From a checkpoint of a small class-conditioned image flow-matching model: 32-pixel images, layers 12.
Rows from block 2 of a small class-conditioned image flow-matching model, named by matrix and row number. Rows with one number belong to one neuron. Each number is 128 + 32 x the weight over its row's rms, rounded and kept within 0 to 255. All counts start at 0. After the name is the row's rms in percent of the matrix's.
After each neuron's rows are labels from the 100 images, of 14976 (inputs lightly noised), where the neuron reaches its highest value: "strongest on" is what is common among them. Only what is clearly more common there than usual is listed. The data: small charts drawn from random numbers.
# fc1: MLP up (model.blocks.2.mlp.fc1.weight, 640x160), inputs 108-159
# fc2: MLP down (model.blocks.2.mlp.fc2.weight, 160x640, transposed), outputs 108-159

fc1.486 093 [114 133 101  97  96 127 117 156 150 181  58 151 151 178 167 152 114 170 123 108 107 153  69 126  63 112 130  83 114 151 104 186  99 115 143 115  90 138 100 182 130 124 130 200 129 111 165  93 146 107  86 167]
fc2.486 081 [135 145 106  89 115 168 187 155  76 127 122 146 137 120  90  48 157 138 181 157 114 140 111 148 146 111  67  87 140 136 100 247 106 110 105 133  96 160  87 123 133 140  99 160 123 153 144 133 104 156  99 147]
strongest on: bubble chart; line chart

fc1.546 118 [130 133 124 106 148  84 102 126 131 215 111  68 177 178 153  97 108 144 121 164 145  81 139 108 111  96 107 134 152 121 127 140 155 147 145 116 134 108 136  81 140  76 152  89 137 119  89 167 115 127 142 127]
fc2.546 124 [148 131 136 177 110 111 115  99 165  99 111 150 133 126  63 160  85 128 124 118 113  76 132 135 144 144 115 148  66  91 145 113 103 160 156 148 153 128 141 131 105 159 127 121 141  65 106  99 177  87 137  50]
strongest on: scatter plot

fc1.107 092 [138 142 107 203 115 101 122 124 180  63 156  97 110 121 112 123  87 130 145  61 115 144 156 120 141 100 146 115 115 139 129  96 109 105 158 118 160  90 198  84 120 121  97  73 113 104 127 193 136 115 160 203]
fc2.107 100 [ 79  89 133 104 106 155 128 118 132 203 133 142 204 107  60 110 107 138 118 108 140 129 107 113 143 133 106 122 117 123 106 111 201 103 137 115 152 134 139 145 134 151 138 149 132 147  93 134 140 126 146 192]
strongest on: dark theme

fc1.295 095 [ 93 103 133 153  83 181 138 108 167 126 156 106 146 107 168  74 119 165 121 137 128 113 160 124 106  79  91 157 121 152 123 127 140 134  98 150 160 111 151 190 150 178 148  52 122 109 126 115  95 177 136  66]
fc2.295 109 [175 144 108  75 140  91  30 132  79 115 102 109 105 131 159 133 146 136 104 121 111 118  89  99 142 141 125 125 137 120 173 170 165  78 156 111 141 114 106 125 175 182 123  78 138 145 181 151 112 127 114  92]
strongest on: bar chart; items: eight; stacked bars

fc1.217 129 [155 166 112  83 160 120 118  70 126 162 164 114  99 141 123 110 151 133 136 131 148 131 113 159 124  88 164 141  98 175 129  94 159 172 144 177 129 103  91 125 129 165 168 153 132 157 191 120 152 137 144  71]
fc2.217 127 [114 149 156 160 138 138 107 140 146 101 147 149 131 131 136 207 153 119 142 114 121 110 159 111 146 144 157 124 144 129 131 138  61  58 115  98 116 147  98 102 102 128 117 126 129 163 135  54 133 133 158 126]
strongest on: dark theme

fc1.141 147 [121 103  54  82 106 115 113 161 119  87 126 153 150 115 111 146  72 127 146 117 113 133 118 137 167 172 105 152  82 111 126 118  61 112 117 151  32 108 109 118 138 114 103 106 114 157  97 129 167 101 209 122]
fc2.141 110 [163 145 232 156 127 136 136 135 132  67 139 131 144  98 183  40 135 150 120 160 108 161 127 141 125 142 142 108 138 156 107 161 140  66 106 185 104 152 116 121 102 131 110 131 118 120 119 106 155 109 150 144]
strongest on: heat grid

fc1.379 064 [130 152 123 166 128 106 134 119 130 131  44 189  63 170 170 142  96 117 114  75 126 143 107 136 142 225 104 132 178 170 111 107 144 124 183 134  92 151 121 162 150 139 118  94  95 159 155 164  89 119 116 129]
fc2.379 071 [137 120 115 173 128 101 114 116 121 162 165 146  38 168 129 118 146 222 112 141 121  81 121 136 123  63 137 179 137 131 143 138 127 112 131 109  96 106 171 125 132 137 128 112 154 123 136 132 114 128 110 137]
strongest on: scatter plot

fc1.412 116 [156 108 115 106 156 123 112 171 124 218 138 127 160 110 163 120  96 151 138 141 141  95 166 183  64 148 128 147 135 123 124 126 175 109 184 145 109  99 100 134 124 130 145 139  92 174 194 141 165 116  40 117]
fc2.412 119 [185 117 136 100 109 122 145 176 133 106  96  97 115 146  78 125 112  76 127 135 112 128 121 126 138 117 187 110  46  76  81 199 131 145 108 122  91 108 182 106 130  97 134 111  70 132 127  73 156 125 162  95]
strongest on: bubble chart

fc1.478 094 [146  98 147 112 161 148 132 169 139 112 166  38 184 147 107 101 134 124 126 173 122 153 118 123  73 117 136 144 101 116 117 124 100  87 177 120  99  48 174 179 116  94  68 178 154 148  62  94 123 156 145 203]
fc2.478 100 [ 92 118 135 164 161 145 186 117 188  88 165 126 146 102 181 185  83 149 113 110  97 149 118 135 164 133 247 149 179 167 130 106 128 151 172  98  45 131  94 132 125 136 112 132 146 130 121 113 158  86 127 170]
strongest on: histogram

fc1.492 076 [ 99 129 131 181 127 114 138 127 141 155 159 157 189  82 105 107 146 119 118 123 112 164 122 120 128  49 128 107 134 143 129  95 164 117  91 135 133 170 175 108 106 119 156 120 144 140 191 114 134 155 167 158]
fc2.492 064 [103 126 116  88 101 154 112 132 109 140  77 175 151  94 137 133 125 118 140  90 167 138 138 130 194 168 116 136 140 134 131 116 145 148 168 128 124 137 147 173 189 151 109 140 120 151 102 134 144 166 114 110]
strongest on: items: eight; pie chart; stacked bars

fc1.449 108 [ 71 118 138 156 167 150 133 129 124 180 140 153 111  61 116 111 115 116 133  96 139  95   0 126 142 144 102 128 135 146 122 126 147 139 140 166 157 109 153  95 137 121 159  89 120 117 128 114 166 165 139 118]
fc2.449 107 [ 39 142 119 183 100  94 115  97 135 142 145 130 120 111 131 112  78 106 178 114 114 151 116 122  83 131 128 121 180 116  99 151 171 128 190 127 164 150 134 100 134 131 123 114 164 145 100 113 102 113  95 136]
strongest on: items: eight; bar chart

fc1.569 077 [116 137 108 122 129 180 122 187 142 123  99 105 153 175 111 179  92 133 133  44 185 117 141 117  95 137 145  88 211 100 125 135 140  81 103 149 136 119 147  89 104 138 152 108 113 165 107 110 127  97 106 203]
fc2.569 089 [127 134 123 118 163 187 159 106 146 106 142 120 207  77 134 104 146 146 120 116 101  52 100 144 153 119 155  89 113  85 108 203 131 119  77 136 189 119 127 131 123 127 117 162 134 115 112 115  89 132  99  79]
strongest on: bar chart; ring chart

fc1.632 106 [148 119  77  76 168  70 117 104  85 220  89 130 131 135 179 160 126 141 114  92  97 115  89 129 116 116 204 198  60 133 129 158  81 140 127 121 137 112 109  89  97 121 128 120 153 133 153 124 158 102 146  91]
fc2.632 106 [ 65 123 121 183 136 129 140 148 119 106 106 156 167 120  57 182 127 107  70 129 135 118 108 108 137  99 127 164 165 143 115 127  99 200 166 115 159 105  94 176 129 123 100 132 113  70 150 137 137 120  88 187]
strongest on: scatter plot

fc1.509 114 [142 117 118  98 138 144 124 146 102 255 111 131 131 138  97 120 127 124 157 124 114 114 128 150  94  99 116  97 143 163 119 141 111 163 145 132 135 151  72  83  98 129 112 199 137 115  80  97 157 106  70 125]
fc2.509 124 [154 149 164  77 105 151 143  46 125 108 131 111  77 115 106 112 151  84 115  80 135 143 146 120 135 104 116 121 181 163 137 154  83 222  91 124 121 141 194  92 139 137 147 115 128 118 136 117 142 111 154 103]
strongest on: step chart; lollipop chart

fc1.93 107 [198 114 170 130 106 116 178 150  87 102 136 151 115 143 136  59 125 137 126 144  62  95 156 119 146  84 142 147 174 122 150 118  75 160  90 159 109 142 162 102 102 163  95  95 124 157 158 119 101 115  86 115]
fc2.93 110 [132 104 118  90 135  88 114 131 112 125 105 116 109 104 105 158 112 147 152 156 153 111 136 131 128 144 145 149 131 184 172  84  98 121 108 125 122 111 137 109  72  75 134  81 150  77 159 108  74  94 106 100]
strongest on: histogram; bar chart

fc1.413 107 [169 101  32 169 137 111 103 162 124  97 141 135 113 134 111 127 162 131 167 135 106 103 107 118  81 163 137 149 111 121 123 150 108 155 141 123 124 170  99  96  99  84 102 149 136 120 152 111 120 137 177 114]
fc2.413 102 [134 137 154 161 115 128 169  80  95 124 139 188 158 132 115 175 108 121 123 129  86 122 169 128 156 145 101 130 142 184 208 187 123 170 134 108 108 145 137  99 133  74 128 148  96 132 101 146 122 104 123 122]
strongest on: histogram

fc1.423 092 [145 126  47  81 144 144 145 123 133 130 186 123 124 178 135 116 113 150 117  85 123 128 136 142 144 154 154 112  86 100 125 175  88  70  68 137 128 147 145 145 125 109  70 114 123 130  86 105 129  92 104 114]
fc2.423 102 [116 144 143 122 115 190 103 101 136 147 143 162 124 153 135  72 117 104 115 134 124 188 139 148 174 145 136 116  33 155  95 207 109 177 131 110 117 131 175  86 135  92 131 102  96 135 122  53  67 121 139 139]
strongest on: heat grid

fc1.342 091 [ 82 101  85 112 147 110  98 162 143 115 214 122 120 174  62 104 176 143 127 118 154 151 129  96 178 151 154 136 138 149 139 127 114 121 105 126  54 134 102 104  78 135  68  90 108 137 166 181 132 136 118 147]
fc2.342 083 [116  85 129  79 162 156  88 126 187 140 118  99 130 128 148 153 117 128 124 163 150 155 144 152 124 140 162 101 147 191 153 200 136 120 109 127  92 117 121 115 131 102 134  97 177 120 102  38  72 120 120 148]
strongest on: dark theme; ring chart

fc1.544 115 [112 152  99 134 147  82 158 126 158  93 144 127 109  57 125  87 186 127  94 103  82 165 166 144 151 138 138 154 186 129 128 164 104 122 157 122 144 150 109 140 142 118 138 162 107 210 117 115 150 135 102 126]
fc2.544 110 [145 135 153 135 161 127 135  94 162 145 134 144 157 117 176 115 185 124 109  55 219 114 139 117 131 138 141 172  74  94  97 193 164  93 135 130 217 121 111 126 135  99 111 178 172  97  91 116 103 134 151  87]
strongest on: heat grid

fc1.267 077 [121 115 138 148 125 117 137 141 137 154 182  55  73 187 120 111 132 138 111  91 131 137  92 120 125 135 150 135 107 118 101 113 109 127 143 124 120 108 108 143 119 143   0 192 138 156  47 160  81 172 122 155]
fc2.267 075 [134 143 124 157 154 186  75  78  91 163 146 116 135 219 127 156 162 192 108 219 119  89 102 129 136 175 162 175 128  90 148 152 138 153 139 127 151 141 120 106 175 127 153 143 131 126 177 123 157 106 111 173]
strongest on: scatter plot

fc1.483 096 [ 80 145 188 141 107 111 132 152 110 104 113  76 170 117 154 127  81 122 130 114 130 103 141 123 107 100 110  70 208  99 105 114 182 107 102 182 131 110 138  95 137 175 165 100 165  76 104  85 137 110 121  74]
fc2.483 106 [174 238 116 173 106 132 128 129 131 129 113 156 157  78 219  56 163 116  89 125 119 132 152 136 123 124 174 149 127  80 124 175  84 160 126 182 173 100  99 120 132 130 116 150 134 108 143 140 122 148  51 131]
strongest on: items: eight; horizontal bar chart

fc1.182 126 [123  98 157  62 174 171 199 100  92  91 110 115 126 141  99  97 139 138 138 148 104 156 149 129 132 116 132  89 139 134 138 113 148  72 179  94 107 170 126 162 105 120 145 156 126 115 177  91 141  99 132 114]
fc2.182 140 [131 121 119  77 145 123  86 167 118 124 124 100 133 119 144 174 129 150 161 117 139 142 140 120 106 136 116 118  89 148 112 134 207 142 144 154 103 137  70 171  73 136 112 129 106 112 116 111  92 145 171  86]
strongest on: histogram

fc1.294 114 [120  99 127 135 122 114 111 150 122 172  69 152 125 188  71  92 169 128 120  79 122 139 145 162  91 181  87 186  94 159 145 142  96 143 154 149 112 193 140  82 198 112 148  68 105 171 161  98 148 108 164 148]
fc2.294 117 [ 88 147 126  95  98 126 167 128 117 126  82 137  58 121  97  83  96 151 153 162 108 116 106 124 133 169  88 129 146 129 158 176 178 177 135 136  66 180 166 133 130  97 163 115 124 168 140 109 137 116 101 166]
strongest on: step chart; horizontal bar chart

fc1.567 067 [ 78 121 138 143 112 144  69  32 159 219 111 101 102 108 125  74  81 147 142 185 114 152 136 152 140 121  85 126 167 132  61 191 139  85  89 157 156 111 170 163 108 131 107  76 138 136 104 139 115 115  60 184]
fc2.567 053 [ 77 152 128 153 144  52 122 155 108 137  94 118 129 154 134 146 133 132  53 203 163  77 125 116 105 125 146 141  51  94  63 176 141 131  65 181 168 128 163 149 101 160  96 169 135 125  94 147 166 112  83 105]
strongest on: items: eight

fc1.625 078 [124 154 145 148 126 120  99 111  98 121 148 192 168 160 123 153 116 130 131 101  98 172 102 133 162  88 103  94 140 111 158 118 149 111  97  92 143 169 129 131  87 128   0 232  99 134  92  91 113 137 113 111]
fc2.625 073 [104 110 111 182  99 121  34 134  46 103 136 165 163 151 104 109 125 105 155 119 117 105 149 133  99 178 125 124 185  90 122 129 154 115 161 149 105 132 112  43 194 113 138 148 119 161 178  85 123 134 109  82]
strongest on: scatter plot

fc1.269 117 [ 98 148  91 136 120 121 121 108 103 255 156 142 113 114 172 108 103 102 133 210 134 131 187 132 150 125  99 130 151 115 124 135 158 106 158 118 128 150 110 101 106 138  98 159 140 140 136  87 176 127  94 146]
fc2.269 119 [135 132  85 103  91  97 150  96 124  92 103 104  92 150  70 109 135 124 155 160 134 130  91 138 101 156  90 148   9 129 131 189 112 168 118 147 146 116 165 106 111 144  83 153 126 122 129  96 118 124 120 103]
strongest on: scatter plot; falling